From a checkpoint of a small contrastive image-text model: 145000 training examples.
Rows from block 2 of the text encoder of a small contrastive image-text model, named by matrix and row number. Rows with one number belong to one neuron. Each number is 500 + 25 x the weight over its row's rms, rounded and kept within 0 to 999. All counts start at 0. Numbers have three digits each. After the name is the row's rms in percent of the matrix's.
After each neuron's rows are labels from the 100 texts, of 14848, where the neuron reaches its highest value: "tokens" is the input token at the peak. Only what is clearly more common there than usual is listed. The data: dead-leaves pictures: piles of overlapping shapes. In brackets: how many of the 100, against the usual share in percent.
# fc1: MLP up (text_encoder.blocks.2.mlp.fc1.weight, 1024x256), inputs 0-255
# fc2: MLP down (text_encoder.blocks.2.mlp.fc2.weight, 256x1024, transposed), outputs 0-255

fc1.199 131:511490464537480488495461480499526454536481542481504554494501492454457497509483547526489485507453477484500539496477512451497531463499460468522486522513509520457531491474529507504511489502508527505518506502528511493458553495503488496489486536474490536518496485524515550464513472529445457479514493494498501515503497540499501511489493488486549481508509501550489486502510509539492492496478504465469498557515531551516525474469536481449540464488520488538481529506486531468472535522484466513519526506507440521509534530494480501491505498506514486526515520479480499492507482489484538493523525510471465513500504497490487514497426536480456492475491497471494518494448516470534519503483472456486504485468477466467494534520472479464480498471492462481515509568495551489519490499484503
fc2.199 140:528504538460499493490478508468515497446534490503467451480488521539453517482505489518511518524515516512527459514510504511501457495454491498464496465484509506525501487498495462507468466519526486487474514463468523472558456518481476520500492481502473505489494436482504454515486484517544511504507508483476475462509496515497533522496508508510483540564500503489526518480481485475506528457495534530510476453497479463508485521543468547501485514522469526529502491509531524572519466458528499511483483475484516517484465468504492503516474486495455508486498483545528498492531524463538462482524488536536544477477511491487493469486548475508531497520544457532498546473534506542468515477479512546515464492508492495495495482502494486545523506515517487517474530482520492482510509456485533
tokens: "in" (100 vs 9.4)

fc1.346 030:518497482515481477518507507513488493513481491518498523486484502486520525530514534534521497494496484520538462491510526475485495452466487521518500471499492493482525570535502527465544496488541539499500499530519545508518511541506463516496508477477463535431480490527484498488488498508499526499523555532545485500502447504499498530479466564483536507474474516488476494516474494526487472533457497500507482505503501492495480572477477504496557475482458507504524501461479506534531512483481542485488506496497528480457511546507558489482477472483482512517528487518507494492472498513481510468479474458524495557420507532519448528467497501497462493483510487497453436504513509478477490466496481467537513554496483508496484521532514473513473529502490489521484487484503496492528495502543476
fc2.346 030:483533499481473490513511523462510516494496469514467476458478477494489469528539485498509570495474474531525456478539465495532516509501469516483502528528496513483493499492490518536495498466490486524527521473506456478525511491543481545524528495532513498545488506471509491497518531491494518498482513484506448496500511480489474553537499475517500480457469499464532507529508520481518530456529478534455503502495499507473533483458498454501476514477467518520485491529491514487534481496478515513480509509511476539516559519499483536475544495469490523449456535491462511543464570481529509540540495497475458515496526501498483545451508481477512500518514530485520514483524538491533476463505491491487500467496484459424484501525473519496541512514507480507506527489492470512476526475527469
tokens: "square" (86 vs 0.4)

fc1.213 111:473506514522523477484505519510493517501518509537492519472504480508483483513471502501489508496460489484486515482475596421500546495514499504492494487503519511488515477492484490489472469474517509519506439476475481501487495572515522493466490519495451458490492550500499509461482518525498506517485468492513519458511533465466472490473483529483491507542500509478492497520561476541497511525494479508512545482500491537564513517559477491466510512475525527470486490520476467493522454457503477512511512494505494475519520504484460518485535507495497490486556522487443531493514494516478492514508513444464495460555491444512465526486503500469532494449482514491477523544463491488509483472499498501461478463490485511496486504497461479519505472530522503488489530476521528505520496542542511
fc2.213 135:493519515504465451528460513471517487489508516486461497485506515517497507513507458493537553502480541554488472496551487502429495569501492466509468487495510488471486478524512510510487522492474462504529494481529518476474514481455491495524481439522543501471484517523460482497488495462488485477501473558512495492470520514500465497490505472482486477495524509476508517487499474490474495555521521521493460490461534499462505470480544507518517490552466500491489510502527522479482543494499510508473460482496509520496496485522511484493520528502514490508463453485441470513439469493463482513513523489444489504494514518476465515529488536472485505549488532495475477510478479522468542480494447501501507452460489453512501556475517445516507505494493493514531491501514485494519519463473487
tokens: "<end>" (100 vs 9.4)

fc1.326 032:468447474529490501453503556526485507515493479525514507491520539542491521518515527494478450474459500523519522484520530519506458472458536532516492525516486525504441509481502463521555479514556498514549485503512523518495494498411516482463535507479521451500476416534522523497490497476534484536479502524496510518500477540527504516498505504543471514473527499536529484532521482469505471494478478523485493499524561466498507497523534495493501518487511507479498529472482564497478518499516501538539495478518497515504483511514508536523486501479502499513464502509501517496490516499519462485497514491527460461469483507509489525497453506519487478469460530501499488498528495503499492472460495521497491480483491538537470502517531478519420503493510486553497510516519507479526484483522505
fc2.326 034:485513491484496479530469485505504525511486490451482542498470470477534447543519509485527481531492457501526455488493519502505536512526445497472490482475504509485489484507526500518492491490482549485516523490447485525508538530489548500475514462564511532462508491470529530533511482484535499560477500465487481466500489476478525516471492496513505494501481512463485503525509520460493497460537532525524490504487523477481476502509519524530482435507485526539491495506524514480496482519491548485518468549496512511528535538438420479476490513526498499506502493498452458513457488450468504486513483493474562518488495504521512495531508510534502460505464508495532511494521495512505457483509469468508533460492492505527479480466492515456476527495491497493540466500496471476458499486518490
tokens: "<end>" (81 vs 9.4); "cool" (19 vs 1.4)

fc1.746 115:543545490470498494457497469474510528504483492520521512506534503508501504544466496533485475493460510534470476500513505489434486496511521474487494503522504522496514504512488485505498498478472486502527508523508552499467527509530537483483472476475504479492537518481527507526497531545506495501489440533488510523457543487535493483524472529509502488497542487502476483483523525517494494550442505500495466497489485503508495503491518490498505469480494505494459536507513528468553514491499515527489513501552510501483484471475488499433514482492534492550492521514472510467452496512449509510552513501471482488496480513523506565524429518490517518522490497483446509513493522541445485499479515498445487473450493434524490517534474468521515514493443453509503542496539522521483497501478493
fc2.746 113:455515493503499459448494433486502497496501506521541498553529514519501510537505499509488497491534498548512521520529481521533491487504493482486525498511509561536496460488478478508492534430472475460506500547489481501519501539500535503563494489542496536485506475464506503485490569500488476477510498489487531512516489480474487520497530541470511514476465502523432493482513551488514501529465479484514509493529508486476481489489508491518504514437499517508509490512502518506480528522480508515524519533496489495437539505511501476515478459492526502463447580495530513494492516501468472492439520504507487507515446457524488549503520490538501498509537518488468495506527492525474502503530534529464490494510496529503514477550467465517492503484528518480484482481538505491503472511512505
tokens: "cool" (100 vs 1.4)

fc1.416 137:480529488517450467474511503469491482535470530480487494505511511480544516539478464488520514477498489509508489420507517465472520509549532491495497524518487496479495486507483499498531478466502515518565494498503526495454543498499497465513481490513516522505504540495488505507476507501416489545485475531502535494493524466504466478525504492493494462496497480503512495518500489509496480544505531540510472538466541530514510429459527473518529486497496500436503508497509492450458530497479520514489517487505496526516477477503505503482543515453542500509528507509463525489433496518444518519495520435438455516516492497505477505507455500478521503504456510486461430498494486517485484495515496504495490493470506473538503508487519463514443509477499502462505507532491520490492503486493520
fc2.416 146:494496509497482493520476557508474468516552487521477509517471468529489519479470531462505543471475479481509487494513536457515504488519493479484459522519489449531526480556468459531447516514539519454476517421502470483504514510527514511524503511468492510483473464526475517483531468511478516500520492480524487501549503521494474486518448504514488504477487501504554513551515471549466523485545477493530529507509467496514481494528521512479481494487495492469488490542506482524482511476486550506476466462480522511532532469450501510504506515541500511499511500517499527442502481461497466513450509521517511496523531507516517511487487442470496475474502484524511479463504462459497512498461454493475509490547538528475472480502517491519494516474519472514507494460483523508509510477497461
tokens: "cool" (61 vs 1.4); "<end>" (39 vs 9.4)

fc1.506 053:540486494479492472499555507486536524445468483471509436535528494501517470519477503503524491529528519496529503547481510498516444511519565491501532501510483513513531520483461519494525500468514527497512522569509521499472510478525515522467483511476508510520516478500535495505501504528527508522527493483512525539526513474495493480469526486515550500483548503523489496477486500497472494511488515502526514508507478473527504509463469526498479501444545515495460529475499513509477495507504502532504562524521520504483449473491469467497499490488518529483558563511474496526533547532475515503535528514506492491472487472505524469518507471475498545484471477517491512506481555530505464495450573488511527506477469484500468489484493513548447530505496458506488526501483501496485470492539474
fc2.506 048:476496503506572481500452478515466498529491500507529581529472486514496509461541503507532531470515495477517443473512491529456548497501465530521511495489483511496467512513463525505509466485469523476499509513502479424508516537477493460495505514475489509509513476495526517462496515469528512509567510441462472531473490483506502473490487461477494533488471503502467532472510520508490539462535515538502464499492553508492523495502511541544491480517484473478510522521541498476512485540480524521455468487520497467506585533510498532487479519490488514459531509512483494505474489509523486480509464463474538496513503462517488518507534481490479538497464491492490523499510496462499517492525475465484491531475510488498515484527489501485512483499484526512477446472471483487476513471527495
tokens: "in" (41 vs 9.4); "dark" (34 vs 1.3); "grey" (25 vs 1.4)

fc1.764 031:504457488489527472480502519538475477549519465461496524495468454540525502474505478490494512519506442492520509493538502506496475485459509487494502479477512508518488482472524491509516520504508529571527532496520476507484500530528477468498481516516492500466475517505474505550483532537536461501522506523470468514498445480507479471486503458471483535450512455462517508524491517499500534481476456490559501478469484498517472530514488515566533488530456481496466471490457536492531500537499503469452526507543484483518485476484487455468475490475564474476507464508478511495479477532502525475495480493453545475502468520536496509504493519537500508519508499453507520473525490525548482505497511551510460511515474530467521513513488503509453512474496520506498508519495505521496518531491493
fc2.764 032:473459483571483520490504513508534523490491507507477486483488535486519507533522479454511494517561517502483485498500517516474496495461493480495484494490485539519508506468511507510491526523450494512485466487493424500505492504478453512460541485512463502517467506465511515465482482503544472523511503510479501516487481440505520517480450525527484439526522520488465508482496465505445474511542481492478455536533507533522464470497503517508503513515465468497487494506462515512501467509442515491514501481515466521497455480499501521464520513476519521502467513528472494540487481496444444517488450483546530531497525505511473466552512514505482492495489449481498460494510470521506492477482541517502532527514495502511514521502459504543500492474531459483489519466474510543466494486469514
tokens: "shapes" (100 vs 9.4)

fc1.550 034:480467504490497498514507472493519530485489512542529552490472474489548474478518498494519488482537525533528499512504476482493491514507513527514461510481549463501477506508481463472497480501502503557513489467529473517528525448519501525461501480509528469531476510462473529463505478480499485510472512479518482521482554519485436479424538521494522542471501507473524511468490511498461515452476458527490509490459511445521471493524508526488548461490486487472500529500527511558553528510498481543539508484524502490526499520464500538554511502519510509475504507501474522509482498512519445519486518491522523545487457518488494529490510470504552509487477474513461507442484481486506546478496496517523498502484504518470549460500503505469486485506510478536501517517512488488506535492460502
fc2.550 030:476459470541490526489452512535528490502466508487537413468488492499477497534501503496484523472471528494515468482505470489540493489492497483432492528454511538548515503547502504468510523481480451510543498450530516505515482480479526526474529514471491483511515511536540501481491537486487482517546483463497468460487515497507548455504494471521454496541499509492473513488527551475489508537481463506499498466506495504451516516488499498519487514484534485474491530510494519483490472535535512460536501537517524438475492520491504516480501496498473535461493466492483489503500499520513496512534490507527491532507492496510485453502499504443450495525474492497511480501519481538540516463502504463517518521521475480511512526493479484493506493493530518518505548469456516475499492441471535
tokens: "<end>" (100 vs 9.4)

fc1.45 159:518489457511486481468536461523520515530431526489515549511512490503521495550536476514500495470497503517474513434515496494432548514511542506516500485531489480477503514506527513493520503493453477503522501517512514517447487490527521498501501499498506474514540550522499519507453505478473492547466506546513492517483531507532480492519477497521497488483518508494512486502522519494488484549484527504496501517488528516488511474465500436496564469512500538476463517469460509445512525512492512538492508481536484508530493518485511535463511516490518501548496502484473476481462490531444519521510476462482428502508486488485514519509430526486542500514493514473466465516452504494491492497482508498463526502481517466490498533494488500510504527509435537507534494500521481547492538490512517
fc2.45 179:490492497536497506543461542493497468502518522499493500472496542471475505442473551501515537511512507516527522501495510477540484481471473504488467512513512520492506466488477471503521503504533509476501501475486474467503520506481454505501475494510531541479465430488494498485528474530499479519513501458495541457536498494470530537517531494473500536512482509523487499500470493485502544469529501487506472520495477503503478523502546547491496512479485493536528491496543514566510495506528474470523513518442477525486508480528491468557485490510508478485495506501538525480489519484506501467450475535500519519518555485507472458443491483516464487514520511518507544448523483499541518534488476475543458507481460519514492504497504470472529487454564473474477501534473541453507499478495499
tokens: "cool" (57 vs 1.4); "grey" (41 vs 1.4)

fc1.83 032:446510483532481541483509471477519514493490490537455512540474510460483465484507517485525505492559515520518481451494531507493485517515476494510479446535496513501517458506530474481490517458472466477491476519525501531505518474517484471462486509513540508502495503559524469482510500535536512536491501515512495488504535517468563509507461540482505468488473524470485495512450459508520484502525469503490516545483485524551494459492488516540513488517541516514501493497523491489491466511464527514506484501522484462479522493552503452508480493461476494470473478501515495493514486503470496557444517475500485505469499497522493518463567478458456499466517474508527521486473465550490505506507537494507494544505495498493500523472492511483535479490447513494524567468496499478525521477524493
fc2.83 034:438481492488512501519506514493498504458451515508525483510517453510526474513505508518492488482528508485543534508480481509504474502512501485489494535513543483471471470496527498436502487508468524529547499476497483465471498469490465489492489498460482507483475469459546519532485541497512474493512495523474449454492504508471498516456502500507461469488527525562493504512532496511501492524502572528528481483528501528461497484530518504517484490515482458533521472503508524568473493494502549465490504509515532461524531517495508557477514501521508500481496507486503438481503567487518500512510477551482463491527541489488520554545503447534521473518486501491490505508493515515504507484495480514490478468526519512531507504527464519470550476462509501502481465478489490531454517485534505
tokens: "shapes" (73 vs 9.4); "<end>" (27 vs 9.4)

fc1.691 105:504498506472535516526532496442520487491464488497497480500522531464494481500523480485520434524491463511492487499496510493496471471542534474514577509442512533463474482503452539453537464485500473525491483509486501555489512500467498507476518503533512517538541554506516498512533529474527489495506511506493508495470499473519487508496560511495520512494557531533511514440500516524468470514499524508500551479457525479496474495498526494517500534486499505503508469529510491531542484517522443495510538488549473498471475507505506465489504522485523510557511496470485484516519511507505529506516442491488510490482499510481485517558492541482502561483501530518508493513485528502507475497547531474489518510458495506499493528516493501481502469556464481514508522505510465493517527537553486
fc2.691 107:501499465497509500498490485519480494498505509484491534465495449529490520537491515532479549466478518475511493490484499497470492506496483518526457496512462467540526539481521472542493451523494568446515511513497499462487509523532505509460474492472457529480486445497499495510488484543512475507490487503515482480483504508520513502510466467528491543508464509506508515542510495476529509459489531530508463531546494523514569463491469489477503478542533512492497527480501505490474503514495563512478472517510527493585511513464472504485505483489467468470495506535453531504489465484501468494500514527539476511526488480514535466473485469501487472505473458483469493484466474500481528500477483485521493475529531491514504463501503527532528546432514512509518517505468537515497517455462489
tokens: "in" (100 vs 9.4)

fc1.175 033:471476530537515487460474496465506494504458522512477496490495510478526549520520512481507502492539503520482504534507498498524464553523482504511535434508514481489535513496530523528552517514504504506493466468558520487510495501517475516516521483487450525540461425472525517504457520506495534480510497465515547507505545509509520489582469532514536487466518529516492540514501484494513463481525508508520493477504552514478489551483501522482529468467528531499514468520533505477515520496483452507498517472530499500494478481480483492528485490488504497520541468532504521522465502517526500554510478507523530527520519506530477511463500468456517476466514458525518490522456497475503510543480485532525473526467493507521511554500487485496509460485468508517511528476529474501534533522504495
fc2.175 029:501506493518472480498491510526513519514506495491508479506496474584499477463555461506488493530489525514524508532481505496500520490473486505497506485524492529497509489504478488476528510491481466454506522444480463489537525496464486498433496514465517470477497508489482493503495541511456517515552479484439462492519496517461522464504524511498491507501518520538466482499504541449506479499512481507493504524523484450463548484492491498484483531526469466503475524508487545517506502497546526488530466472479519457484469527554494485502535519481495448514508508456460469452535491478498483486517517473509482529497479500522509478517536499516484472514472496503464498487473521493490454454483535490537528510507497503471553451487535489440479543519507479482485502539493512557485527476519501
tokens: "dark" (81 vs 1.3); "colours" (19 vs 9.4)

fc1.327 033:501491502531510489502535542481535479512464486537516521557556442505508542483518497520470488511488480501528495487523485495489485491552498512518509514516514496485514474508511505512493466503508515476482521480470499506500505452477517521511470457491478543491487542530482509509487515511504468537534523499485539542480502493513511533506534516514495495536521482493491500472507454471532522504481474528547480487495471488482514535515497516497550530531541519509538500458464494458499485509494537488535488484471478516481530465515555549489520484468544490459457499511516448465478479463476516511502482519460495494547498470520502519454475492512477561480495459470496502542500482502562542495462475461516446508517502533528522503467479506481514516522519483548480508486519535538506488490491492
fc2.327 035:501497526521502514518506492490471509519512495514515473505483489503479460534475483475553501516506472519467486508488473538498556489498459510509521484515511526503493453483538490501498483566480453544504569493492526447557498464510517482514480483475516473491550463505518502498497515474492552515508479496491479491496506490494515463528518488490503461485467508455468490501528502500524523466545433494512514469506525532497494502512538504506489471493481524511510484491536548520475459520458459559482497477495473488490526519463458491505488541509489496478480513495430524511473478508477485518483505477491511480547491523549528472534455533484523475482519499490477517507524488544518533514539483463505521521528487532476524470517544477472524463522553505488548513497487482500485494500496492
tokens: "in" (100 vs 9.4)

fc1.608 113:509519495492478520475508454479520481505482490520495506468528531479465493514500519528465462518453491488470502525462506483474499488499481499500509506472523517458529496463505536465499485503466517511533488538479536500474484503538501486419466485494465488515490513470520506478517516500521457519500484497507499468455489512507511493494503522517564533549518494520454518494529495505500521532448473515461509507476503506529552511484478482491472485497527514524474521476495494499510509485471490518516504506544490517493479483480476505496488461468527432484513520493441508549484540531491525469566482508465492468503474492509494537517495566470514530476456517512493510490459501523489454516485489474512489479443482505522524527536480489495486483526466503488483559513516529557505499534534538
fc2.608 071:527497473479529485502481516535514522515534556526486468477522477480490524470493524497510478520494496554490499501500565441477517494486501502462521511495485483454509457534528525485490457485506482493503525500485443502516465502471523470456533526516476524502482476504522547538522528498480529496531490451484515497480470540487543452537507532497474488541496527517499462461542532485483461498526513483488482489525503519512448514503519524498462492466497487524525532483494527538485520506511485494498522511489512527484500500520490500492445498541526506496525506446448524485477518457475535518542491464466529521522483478468526504515506502458467564518453510484503523490524517446475498466490498538518492495477520516490538539514502471466532508514486502537479536498494483489504502505500497
tokens: "square" (100 vs 0.4)

fc1.2 125:482504497526489481448532484491498540548474502493492516501507493486510502525505496478517506474489518490490506478508559455454525520470533514482488500515533503502477490492485489505492491464495502501510489497482529490492484529531526505476466509490505476465515501476477492493477500460445493539475470503519521494522524443479455559527508485486513525525482501481497479486524503505498521563497535488512524515501516532529527541515489492502528505462486517468495530482470472495510501500472504525498533478505488477523506487484480501477487511429564478490561526510429512509459517522477547513488471485487540500542511459526474520490485492440562498478465522493479466500463476521514458528498541460463509471508477490510486506500493495509524509511491503474524501530535498509491466514546589
fc2.2 138:479516506470471513535488537506499477496519475559512519501483489513511526495466517469467513525502485507497488491487491495467495537505464513467449486505500519517525470530525492487460560510506496480476502493524505483504482494533492503506522513472536505532454498505456508477516474492507488492566527509549476445481491543470533488514484537517495508514479490497511505547522491497441481500520482517460504472462490505463498493508489518472456467545476479496524522499518471504474492469501486477522427491483535517466489478530503523532500510518473472505452463474516513499541505466514489513537480474487487459476489568484510498517523525546489510509539533516531480488533499469476509488509422532533495493479479506500549540486508494475468467464523540493486481464495457487496529487479503
tokens: "<end>" (71 vs 9.4); "cool" (29 vs 1.4)

fc1.125 115:510512476499479474463513457513503543524488506518512510508504481509518483552512508537477465512468501534466481519494509513402514507491487499498484486489507500475521512470536509497482501478452480490521530529503561493457506510540529490479525493477479462499512503508511525519463495511525484476493466530499494524480529539535504500484451506521517480499544487481484462515538514495485491529450490505467484516508517522493516520500478475485498459500493515480475564473483527428523539511462515536505496503532497486507486498496479528469508493486523488489483501488474473489487493506444508510560531502460506485483476531472498535495453527503529523539492484472457496535460527469451501495481489503469515446449482437503494537510470483503491506482438501513503505482523511542469510495477504
fc2.125 127:445492486533488462481518468506507532514502512499512487535521533511485534520504506487513507493524540547521515533548479541506524518476512489493480478533515523539471485494495483558493545476488459456500503499515496461531486514503497505537489473537533530422507445471503463458484511495478483523497496501487557501519485484471479522523538494460501529498455507513466494479475489466525514513514503501502487505519520505463504528499518462543497502460497517493510508494491524514478524524499528502500513516446495495500510506499502467533450483464516468441489521511538500494452512504486504504449486489520533533516500446509459493457533455517521477551560517483472478497519484525520487491530543498490505494515479511527521485499499483515486499498539550455517461512526523504514471473501536
tokens: "cool" (100 vs 1.4)

fc1.528 035:517453496546534498528511476526492511468475467482500492501504482496475490485509485537503501471497496507540491442486500501518522536497504466467506495523478474495527445491506507476506513472509510532483505503439517492503501477493470507490487497471492483475483496514493519513448520476502511469502481503514496480463545521513488516526495529462498508526462514435470530519512482457486531516479464511523529504500481467500470542545481509549545472469518484522474472482482498455495491543550496501493491507544476472499534492484503463551493505486498469462503471468502472474496482441531459538536524489494468557517540496461461541524490463533490510464504504465487470499504524522490517485536511551520542531480486514542516476509553501460496533519492479539510490510472538487490501517515495
fc2.528 033:484481491493521490488450516506478496506508512523534483490504492485537477491494506527520499529544503497494504473489494489483484513516475502536530488521487544489527478482479504451509512475479513493463551515490443506569467467475533490490569484527511509490518471514538507496483508517533475555448520498511489477507554548478513498467516536542497470485530515444515491485486520489492531532492506500497494517517540485499482498489514546508527514498527494528505550533498509473483537570472532479503505502526515470497468476478437514481512528433536511506491515513414492509499516474500457518508502488517524489516510473514509522497533481528532457487509456552526519491522488491483492513518500478536492489479493501534483518506508483505507457494519499479536498515488479545516477448471488
tokens: "shapes" (100 vs 9.4)

fc1.707 035:498484534524482497490503508481436496479475479535527471536488517496497482454513489472522489525522510542469507436478483508484485498487522500507524467478511522519506484546441521502506487518506534528500503508500445493482514470514494483491472482531501462526473487507481522504462512510526484534468504482509510485503570503534490456509480508512458494556482501473497506473494520522504472475475501467466526508541497539475549515514498573504558476494479521545507502464481497497482541539516506516456453484534484497481528493546498492516488462519526523497540478509478490496545496516548517492481519544486483532510490520456480486460463477503527468543491536481515507496487481488505505479479499524457547473516554448486494475524486517504520462489494507515520503513484476500508528528465495
fc2.707 039:477471522542499514525492482491491477465519531511478490491497494486498509514517474504516490509484475465447478520526478496492510487548484504511489494485538541490499471462539455516512496478500522498508496531506454465505526509533494521495542511491503528486484495474487502530511529537552506493479471516497499566499500515511472520468506487498504451513497505502496468531509475483498452470506521520476475484470489509529483514496513516513490504540449495486497503516546476523508476497461465462517467511493505456512541534522490495497528517521542522467469512491496496511484508512495503446505489516463494505560449487546533486548487492470431481524512517554478470487488471499524439522478516458502483451516490515503512468515531497512545542483471556488565464457500462492481536482483512
tokens: "<end>" (72 vs 9.4); "in" (28 vs 9.4)

fc1.181 034:497509484494498485527538501488550478514490492499554496521517487499521468488493478484471501499479526507473535466494533509490499516510480486509486485471495495495526505440516507528506441509495487501510509481512475499568526484453470494514521503461531497488509475548496486468475493482530528529552501503512508546510523514492525502484519473452507509483508486477487512530483489526557512537517507523487499512484457495517483536468513487496534531463469514476534525546497503481478487460498538505537511493447542496507480425505557510518493487545479504489469522472485512483480470518481509499476522508514533481534475485482517495520473496490479525474502514456533545502510450550492448464553516472503527522484468458472520491548476531462501515501499549472484554516506497521492534513514499
fc2.181 033:553487482471487498483516483528472481547526460499461504528464497499469499469527468503512486495470487550523526477493517455533520510471456504516508522491529502487499529473502472445517512504471504512519520499479477532503516475477451483464517498526515472471461491470486511526485498528490468500524481525501432504463501467486473507454498491514489503507501472463464515488490500496522530499531507497509490488501501553507444492540495459484538503519506530442498529464511496516482526491498513488504497492525509450461519500525492509525512483495496547524474551495476480501486490518507475469496476554569504489492533505551523520511503487536520478500495529494558508494524459480494526542500520532451461450488521472506507467478468493488492470481491483453530513472480454454495487482486484
tokens: "shapes" (100 vs 9.4)

fc1.39 135:470476510481499504517479519490491519491517544505500516504541524513524466506433514492493517496490468493521518525438495470501518472452466503481511473498484537499547496495514499483510477446519531559499503505480484496506506535487500494491488502495479509543487508475502534494508535556518486536522489471518503467491482438491510523513532548472516486510491476472483499510530496495470486497486462547518528482489506500557499510546502528451488507478505524508529479503511465511493497455536472499566510505502521509479470465574487493502548516491483512461513511493483540509524566535502499507519525474485509465528465482458491481508517500508508535490498499527482523526492505486495515490481533506513472459449456508530526489502483471508524441503521508502442545502486499476538456519526525
fc2.39 145:518493477470532517489538492510529535513499510467480479552518496471511502481536501495558491500566529476512515469495479540537505511479541480531550485496498476502466537530517555506502531509509500506482514508498492526502448484476540502519481503506499471498531516480496479531487523438500524456483541515520488536495510512501491483469501471509502491466498531521534484457474480482523452482499530467512495494521490475501503518456475486564518537482518504522483479491485524466494524585461498477479522474503501483506511521470557521486462499524490524524476502511507466543495496481561510500454483506533466500477527478518528480527475471489496493487497519477540508504505475515494489505517528503514525529531538490491489464469526538499494534512483547496522461495492447510476513520548506
tokens: "in" (100 vs 9.4)

fc1.637 131:516511459501487493428544435510508509511468490493518486491502519490523492501537482519512493521512542495480504490507494515468539519523537506495537520513563507511461514468480546492496512505506483517517482544510522496494474484533520457496469492518491459464532531460515485486475493462480459529477477515500503498504493451502492507510529476507502482528551521504484466454497492472527506506466522485481507506492501457507513488489467451508536495507538523458489493449465501484472517502466497526481528485473500467507514509484492494505474450470547453481506523514466477558413505531509534487498481482500487499506512454529502501487512483441543489503480526510514454482462490552492459517493519486484524515493535499510481515509501491505500521540512527499511501502530513547485457508550530
fc2.637 138:523502497442489513520513494491531486500513500474490498612514502524531462489504489474529511510555491454546490477469468558529494494531500466500526484475461491549497547528505550485507518482528510510462524503517487494535493499494528474529516515472492523509514533491485483538498501497479535496531511503499456527500502490492476480486524468507507478463486487477532511505468480484483447440482520503490498482513520458517466478500459523492460498500486498497506458501510491508466482513494517516500479456505511505484468496496516509516515519513489559508471499516542491531543539502579475515493508479545495506497495493482529482556534453504458519487543480502547481500556494487516499488513528517493518499507513488486482449461520494498455507507503533504502494480494447475501502491529492
tokens: "square" (100 vs 0.4)

fc1.755 037:518532480504439495487508521474493530479450497494529503459474502502490503499472470507497513463476485512477479489476514486546522510510563454484507497485521501482535521520487516521447498476468495476512518454469543507466499505533492513507510488468477507525519467538506456523486496479507474512545527465495493494509480494489491523534528491513518498513521492499523498487470501499487484527474508504494508494471584506507503486474502504449568506465539486516560486533473480521527544578504492523518506492483514518495491517516496543514444505495538505497446490509481501537537494493496514514471523468509424493517482533466509450489528493467505493514502504470495504502518503513482467532465504551479475497518506466524526502486476512493492517483478442497472468511516464483524533515489453
fc2.755 034:462508513518547486512495524493488501510495506508511498494494495461488494489494521492530461493533558487509501505517525518494453489501502487523500522475543543462499487507493499506466505538465563521468467500497472494504501472488487513476481547499485501468477523484543489493461496540526520524504511516512460483482544457530489492548512477504503504484517496475490457531524449512509474499516513539529449457502481466493497458482507517531460479502476508480502544463517510511478539531487451513467449466482502505509467517489533512522523554515543486494468500561451482525471495483456487467499454511488496499544487511508528517476495522535487465523495473483487497469534499472509529444502514464490494506508498538501505482507526500472511511465475534519516533455492493540562489467524471
tokens: "cool" (90 vs 1.4)

fc1.449 029:456511451510484480496534460508468508492511454518494509513463498524530525512490502519507484489442508494502463456515505541471494460500460495510510511525473519501475499476483512549528543452540485506518502510463466514506503482467481483489527475519475503497507502538488493523490499515491481485546532467487525537475477508484524510522517486503505519546487498498483500495499545460507477527510500508529484531517481489508539493508515489463536544507524521593518506519459469520499499478477481533495529508510466503517470522502519548463524516469486484466524455541480530491542481462488498509499519519492490474457530468476509520505452453506433487517475519533539463485512470497512531480550525507470470475470509514483490532486480482505457488525516492554480463514477497524486485505480521
fc2.449 034:545527501520485507514479503492537540477496518507494523512485462487495532495557489505473541509489464519505521523492544481518514487509501516481518483509507479497467541492455507541516490511486500489500458509458489439533528538488513512507563466500510481506491493482505491539503513480451499543548511464478476547524491463485522532477503512537518525524508506499501516498482488455462452558514468541481500521526484508478452487474436504525480494520524501503471511446529468485473497477509519486453545513525482453472512491479534507497496483500513504494500487434516493539505516502496489512496500445495460491485510504522508450468546509443502486507467448479463513499531487459533500538501464514480504488508474495499500520475534468497491508475504491463522521468482497504525493509457488
tokens: "shapes" (81 vs 9.4); "<end>" (19 vs 9.4)

fc1.149 137:485489470507495477479498448496493515521443519535495525458501508483528512514510475508489499487484521524452537454523515473442547508510502517509495481509515515445466463500507502486507499499458455523524477511492515525473486517513504502469490472530499459497506542488493496477462532491482449550467472533483521489469522493497488486490519518470474496514489516489496511496518518505504528592497505511508516509467519521494535500484528445498525509498490534484483520479490492458537503501504463500484493528543495479492520512481511518473513499490512467530490489445458483499432503535447505515493492455469476504521492460477459535490480546493530501502475564482453486521484482500481507479519488501492503501475469490514542558518473493502502513527464520512517493523543506570528505533508520
fc2.149 134:502512522524542508539479507483486468484495487508500463455465502487475529439514522522477494484543507494505500514516474517547479499493492522486463519482487476481509520483471481517509475546515501474515513463462503499514519479461452526521520485510535515496496453504493483512537474472500486481490521488496505477486495504493559499478481508483507485517473493514537493492442476482548501452576502481497483507519491476470496509498502521499499550561477484523546493504510506510503497526512481442525505538470498514516491498530501505530483477522442492483430454531562495496492479495529488459468483526534511502482529509504496507477508491554477434499547495521522542483527461490525509533513469503560473530522490513511490493539514549481518494494539498489497463515494492487486472509467500
tokens: "<end>" (100 vs 9.4)